{"model": "self-supervised image encoder", "dataset": "numbers of one to four digits printed on busy colour backdrops", "image_size": 32, "cutout": 0.25, "method": "simclr", "stem": "single", "eps": 1e-06, "batch_size": 128, "epochs": 2.1, "warmup_steps": 240}
Rows from block 12, named by matrix and row number. Each number is 500 + 50 x the weight over its row's rms, rounded and kept within 0 to 999. All counts start at 0. Numbers have three digits each. After the name is the row's rms in percent of the matrix's.
# conv: 3x3 conv (model.blocks.12.conv.weight, 288x288x3x3), inputs 60-69, a 3x3 kernel for each
conv.81 103:532537525602610590597605597448445468483491487546535545457479470489487473458461463441434473480509531430453471467472472499494510492475495489464494435401425483469502497521515512508508496455459470485511494531561490531525474469472511526525490500471459466464421416399444430432
conv.82 102:523518519435459477515513524504526520553584561481486481509510493517528508494526514499513494557569528503519501419422399468494473477500492452460465516561532516536521559515468576500486542487481484534566494520518492490508541532530480487498430451460479462489468447481485461489
conv.83 101:555565566500500500468454450465479483564591558581597576626629625558551554469461458407425434421433428434464475381365372485484460461449457460453445545553525496495487434405387534535529598597584480528548482494508397434456499502508477473486450455470520508499545550551454455468
conv.84 095:441455440428451427422399417473512490485507495529539531483478486410402414410427420533497482561523511566537545548469506544462516553501543444434476498483511485460498464462483475475504566561576470488482491483506466469517445438451449435448479473487448436416485476438520519467
conv.85 098:577582576478482477379399391478475474487496490477488484513520510491506499474501492542506417523491364541496377374372391361356357401409373456444470431440443477504489508465487532483526530496525522515494531536439579557434559596563564599579515543520492503519495528537480528537
conv.86 105:502485475561521525550524537455460433451457432509490490458466429466466437447428437523466519475449499448478505407387407501501491568589549479458472463474475504513484365354362464434439528505477448460524410472534439484547513484495492448469502485489558540489543519483566550534
conv.87 089:462483487530533530493473492502495485519523523513520541505510487520550535512522528467479451533534499530532504506494471544550537520523533490507489549554540518546550509494518547534548496467487521557553430504520355440466439438445516536514548547538500488529555530528545505488
conv.88 107:532548520588609603543544554498493490549566552583599587520532502611614567596578556517518500457475450467456448493497483436437419391379368514537525476492486436439416422437454423429451443433453430474457446464469429455487576581577557546566489468506504499522513509514481459456
conv.89 098:533541518616605560556536522466468469483503494501524533492534526530572557478484479475484482484468452429432441542550525548533511506510487500512523495501510459455463476505515511534550495492485489474476502504524470504525443430402465441413442402381492496477546536529524515499
conv.90 108:514515530516524533484474482461439460416386420460444450462463434495506478480493489509511497545550526536530483451441454425420438349375374476441474372353388383366397410359392445392392526470460451455478449468468462488483483524514495533528495524517532538493530497445503500462
conv.91 103:452454469442468457477484467472472486496486490530511510478496494476501508491508510514491389549513392518477392430437400449449432457450436433452446421441444488492495526458464498442468490469479520517471548526435562513444573579535548538493492479443498481516421424493467478519
conv.92 097:501508495433424433459459474510542511636693650557629633601596580557548531450437434399440496425455474480492505403464425405458436463496480444494441477516470510539515534530522542549542537497515426475533412427499370374451555532547380356374398366390484468476435417403479499476
conv.93 115:434442465528533554468499496439414407445430416468470466516537530535547546547551561452481444461496473452490444557627582642719654519594528542597569629681630517569517445479475436506503480514517585579528582556506576536458446486457519545505519548516436451483478500542467486513
conv.94 090:426455480574604616501514532489468459470442435493482503462526487511547519477494476485500423488540492497512437500528462523540479457447418504501492484468442455438418641594550501451451562481480510539562472508518428451429454464430523560543515536519521522534491478506527492495
conv.95 107:580599605524541560503524520519498511516505518449446471509517538462484506459448469530535497475478446470461455501481471509493462459434423571571580552568566508486487523491418583558498524505491465490466442444428466476468531542551560561573584598567555544550602594583540541540
conv.96 096:439459467489501511568574582496534509511516483533539533466478460507526501492490489419512523447550567427507516447492479619671630577636597430470443588628579566613554454449432520540508452459445526542533517526530456472482440442462488513530473493483436429443480479477542530515
conv.97 107:527509530487462495396398398500489497485470486502507517503474454494465473474468488485524520471505506467485482520484511526508521455443430477461476491505506445457458495448465515473492500473446467501517443483492521503510591578582527519525485462463468458466498523539422453485
conv.98 090:501509535495496516520536568483483522477465516460434466463459471525514501535530509472559571473570561491576550362510543405542586403525546420460470448497517457500491615613530653615534570541493567559561536558513553562518483567545500559535497554546538534561556522567551509549
conv.99 089:515522527416425412422410400476463484413396424440435450494512501543565552517542522478478522508494516486470492550562532559555528560565538550556560558557545546546543446487459515539508505536475439439470481500534460536582537567558555585572496520495523538511507516468459455412
conv.100 098:447459449479496447577579567470511503472486481449466470463435467402373392464462450485484547470477541399410491573518552571520552522499528461451481478469484472465487450477469509540525535557545453452488455449494450447502433420463470431442508477511397421389467502470545562510
conv.101 092:440469469382382392485468474433427427434438433504510521556572530550552533477472466470511540488535552471523535538555548575586584583581589503502530524512518544527532488505472512531487509511464466489521498557591516559608482523543458489516455479474550517484506460432481449428
conv.102 094:449465475365387388482485463546606577557625615456506494490475482394359397420403404483500501514527517516539526493472473493482483515506520503521506521528497546549517505521515524518526507502513496519551511496509506489511473465500408391425446452471440439446445462493558572575
conv.103 087:543547539428452453455443444457461470398395411435445466465451475471480498450490510460488539453459519467462507484502526491501534459494534501532561450481526446454517426439474520546567458498501487483482508527530543562566492505488521533540456472472507506493490497482426424397
conv.104 111:465474476571590582383396395497488496531523519502514509477480486493489493478475487456456508451433489462485554470479475515516495493463452356376377500514500570576552569566535494517490426445424432413415543506518533516550595573582521507512484490505488490475473499487471464479
conv.105 114:513511509605605630629628647469463460498488482477461479429439452495513501496500499495532524463489477465486477531525494520501491401388404564559547543531522405389410430443447506526515497495474544540548492501520451508553393432453459500515474502517487505508540547541528515506
conv.106 103:428462460480508500517549563466501463436457421406419386556565541535532503525517507451584468497603496461556484468550404591657493528599444520580457646703576547606487464513442365463435340398408519563540563587539528536491445492451494547501535587549472525541481537569497540559
conv.107 097:476501484429428438534524508437458453470506485509527518599622588581582569424419433494508520484482504503498504546548537560576561557570553525555540556580558548568547429421466421394447432428460504508513506522520510513508528539553444436472445436448496500509512491481510532512
conv.108 097:438445452526523536449435442490494481515536526533560557502487479486475477475459478498535573508551588458519566451439429507497499532542543422422417507522496506517504545524552588566599519488515427451457483513535485520543549561594523539572440434479462474487450461486426452457
conv.109 102:517536511482480480519495493559592579535556555505516505534516504467440437401370368459506514499529523471515526499496495474479466498516505488483475483478485502494498503520523507508506541546541398453528404444521381439533454455478384366405419390449480451409519482435572554491
conv.110 088:514521525517531546399401409532586553579647606403453457578564564527515528434415473482480429506486422477467421375364359500495469459472475517532485641643589505525502432428416456475463473500449516519541524484472448413408466432435471440450524498508477463495582594609521517519
conv.111 097:516521513392411394455469451436434437411417413440455476465466483458458467484496483482474509476453504468458500494506514491501524479492519466483510425426467437444493445472495485506532426439458524485502543532528579566561485492504500507510443462456506511510451466454422420411
conv.112 103:480504518338375396466471447488545540527590585411456444479477478408380378436435436460472475498525513499526519499511495521521511533541529468495471502522486513536487529542511522522502505496502494541562505499510506476497490501535450440468505515533466462481439442489568585577
conv.113 097:472480474571598591544535528495511513508515492540540546495505473536565503529537522427443439523576582528538531487504509539561548535539529494508523507512481561555521592603587473466470537504493523545555480516514397438465447439415507545536529543535464472491515493485556513500
conv.114 113:458447447432440461441456483536517520549547522570565534514542518520542514522559515543513379564538359545498362412424342379416307377429323483480459424429385451481416580502465575518460525490442569550449591562415614563409508513468497532482473501459507548552441526515454544540
conv.115 101:519521485505518520555535532476475491521516523519507513453447426470474451478494478378457542401428504385455538457507505446521519411490493424480499409470504404453488490483468519531500526521504434493515454500531449520555466482484434466480470495504519512478526528480503485458
conv.116 098:487527541481500516517536564499491494494505494491494495457444433517514484494497471509580576494623589534646582385514542446560589432538552437453468457496491483508478546510426590528417543477420569569538531541518544572543478549536482543537498550537486496527522498548540503547
conv.117 097:450450449485507497443447449446467492428408420519516511521536501475511492504509496453420417492470487507453433451458463489513520413421431471479486426420419423405436433393444475468527484481510458441412455460461454450430496507485511538521457459429493497463525529499464489473
conv.118 122:476475497430429471412425453550517481517483441485476440497479475490469483528511517455483472423484436440476414532519512564570545487494458594560523567522497507489454516512504497507490452480449509554537463526542473501529466492500442477474488497468497495459548508489448412421
conv.119 110:461479458531559539411425415441471456493529487468509484461489445471488442437431403365472528339460532383522578481585513505627547479580521440544483534619531509574500512532516457532528425467448460417412536476498505470505452470496470478510428463467479485485522540521454454450
conv.120 099:498501500519531521428463488481478471516506487502489472522543547575601587547575553512557525525580571484545534537607547680790697597699623540583542620680618569611546557559522569584546527533526506529513530559540531542518506512505571589572490519508464478492487503535461473506
conv.121 099:489485512376385405462477484517542541567604604468511516516511520465467476475488487495491454523516471512525478463473471479490479473508492484509498494524527522564537563554517490458454499463434510507510553494438569498447579563554497475468473468476489493550339358463480493547
conv.122 097:535518512518513512505507486479465447519496496547543545515477455534520507495505498512550527529585505558605531509577611483595608404508536546557546524539538464499499532506496565558560567569568508491451578553453639612501475505466492538518484536519490518539497503537477476483
conv.123 102:487512483568572543556562550498471480477472473503515531465511531516565567494528516471451468433421463430410446486492474524519503474469466460456461461456468453451468499488504493481508469448440460427416462453462462479520445426418450431416446412398486501492497496481469457433
conv.124 089:494478476454461468467473476449404432431401423477465472518506489557549513562570510404457459440497493443489477419472433497540502486518474477512483495524506506514486573568530504507481404416421493494518521528525521541532540546515527565530440498471598585588479460479453425452
conv.125 091:553549528570560562546530539465474460482484476570549552470467454470466456420417419488435468500451466478474472446417426491492488533552517521503509484476481496494486371306346443411429504500481468458527438461521443478533512483496513472465484475477564527495536527506520524500
conv.126 099:429443464524535550501543567482463470478478463496486496494533498535572542505548526462532524507623597473546530515562514613665596496562484484511490582621572513564505613605550550536505491472481470474497512517524510512494516527531530573567485525506471451476464445486507472491
conv.127 098:454471486497489512397405424481466471493490498555561561514483454489467468493495503452506579496563597550581595534523565575558613523477515532537554569573576496491481487463451537501520537510523412434536426456569440479556515524540518520534490487484423402414462452488426417429
conv.128 093:436459468525521539466479483509495504517519523497522533508484466505491485506498507468499556506536564523540546551542556586580584499481482572569564566576570482480474495466455544525514467446442405423462431457499476486515505503528551537539514489480438420411465467487426429448
conv.129 102:506502504449466399511527501479504521470501502405415421473448496405350383513517503404389501435412522454401522600543581544469536524471538467455483463423444455434469529549549561579585524542545444429482450395453463421466465447472512475477510483500450456433461501491505537521
conv.130 104:481493492396410378475472461482483506445455480444466465467472488514527520576593567416453528439459543457484551545556509528548494491505482510529496499500485512496498576597523614646570532565484383414487398454539422496565528559542510548526483513506523533511482498468484491461
conv.131 100:466485459418422389437441438462440455473441437535538537466474473467472462446453440538463481537472489524477497482452477513481496504478494504464511462430479476442476396408420444435440387402412547508522548524565545534567486494482478492485471470459469483469439444428432434415
conv.132 084:623635589571548518548529538527515527483479491458458465504511513475488485503502524548533556519503513542510522466423437473439441508452473509463484473471495485483530437405423443421424464442456488511510433458471441472495611582587569541531532500503475479493501483463530512505
conv.133 098:513520521531542533547553556474475492423414400490467485535555526546560540520540532487483488516540541492453429505491519504521536432427460526514530398387383485464498488450480528493512515483506453487502426456481466454427496499504509532536469489465524509511518488461502511514
conv.134 094:471490494384401397484510481484530509538588578494528504505490489453432426438432432473448423503494471478475478512479487529497505545524523414412414457460444486491481522530539501531547500521534478469494473456463446429461501462479442401398458421432452454453431471471532556528
conv.135 099:462452468472478504515520523453477454475491470535541513508506474529532522483510519503512411531547417496508394522524386608594439518520365527533436549548444537534404492568490506579498477549494540538513592557533571528514536492444537495444516472414523538513512547516522571546
conv.136 097:480496480425423398543534497430436452384401405449463479553571559542534530489488473475473515456466501497492525553534543578551547557549543491486534524492511558521530452427441452425456473457470381411479422454512441467530564563576489492523493494522536509485520502445525529496
conv.137 108:455478458404426400587582550477512509507542519489527490461463452434451439448474462403456546389460564392435541569587568615625604582604581474499499535550539506511509460489466485506476476489468458425454470461497490467494454480506451479500479489502452478478388404401453460462
conv.138 083:576590582475475481520520503461447448449447445437425431526548540467477491483495493508491484470449470520485499505515493474481471446441427441474473467481496492517511476499522514536563435449456504477456523496492532500478528524535508488493493473467464449436484490490461451464
conv.139 107:492527512506508494446423395552569554546569557533561554492496492478473473428406412480445447492441429527474444413395391426384380474430430498481486449439441487490491499502476516514501525485477465474463500482466475456440513478455432403383445424417523529495526535508551552568
conv.140 092:491481463471474461497496524509555515556629587452493504477510558462496546460462513467460398492470419483462458423457467486514534472506526478507492547564541478519492459495540471480541481481500517543507487493440436476471474435415452406387508500497497485542533518554591573533
conv.141 095:433456445572580558468503510447475479494527521550584557466481453504518482504521487484453450455427414452427431489513488499514497506526492457496512497524528521542534545549494498506450469469427512504485537510496491468478468458441448449441426426437450458471417421445453471485
conv.142 084:439464455453478467453437452445461466485506508466491497509505480516508482526548530442383355534503465571532486440414460450420447463438478475479492490479493508511529470432490471446491478448501448425377442448414432453434490491488506523499500497498472479521478480493477465443
conv.143 122:439465421471493443567572561524554558494511491471480456439425435450457454528543542537461503537417457502428482580555557534507502573553559553536550546521550544535552469501523450482501493533537530445425514456476479458507523526532527505518545529538500526489481516467514539500
conv.144 090:485504525480478492428421428488491490522526537475493500445423429457455464436414427512543545459499502475493512535517523522514506497467459439454454467483478452444450538482461617596543575576547393370366447464453486505500502522528495517505481485483482497477496522506487495528
conv.145 097:546571555557558561509513527465462466572593558620622596534551531579578535521497487469498495456493487484535538530561558473500485366391379562598584487511480416421396358363392407413423409385414507521493477484467475522554513528533504522548437458489449457477471471498414401405
conv.146 097:450437481454485536509512537443476459501506496517537514470480471509505517499509537486476400506486389486470379490494436537548456479477384490515472510506449501509430482558525501569545481545520496522482560563527555545524516468453521484453499484451499495498506505525562560541
conv.147 095:467498516475499510549547542508492514514489508517480480431474478483500492439469456533572514544665566548649563476528499533594543468533480490492450524499435509490416576519445545482426480454400573519470583547474587551509511552528523592575480540500433450488438425467482445458
conv.148 097:551558555505507511441453453488496492483517524445484478480484477422430429403402411492514526436462515457479503527514520508492511474447471426417433422414440460434452443470490570608606547580571459481509452470511498504512448459465505505510478482488476456445531529527507523518
conv.149 103:488486501567555583517526541435429424468463440533517490437445460515509537536528539472566541451550523425508475472533462562617555440500439535583517606676628545595522482512487504537530503518504520599565534532478489507462504551519590654632509572563527555565551565587466450494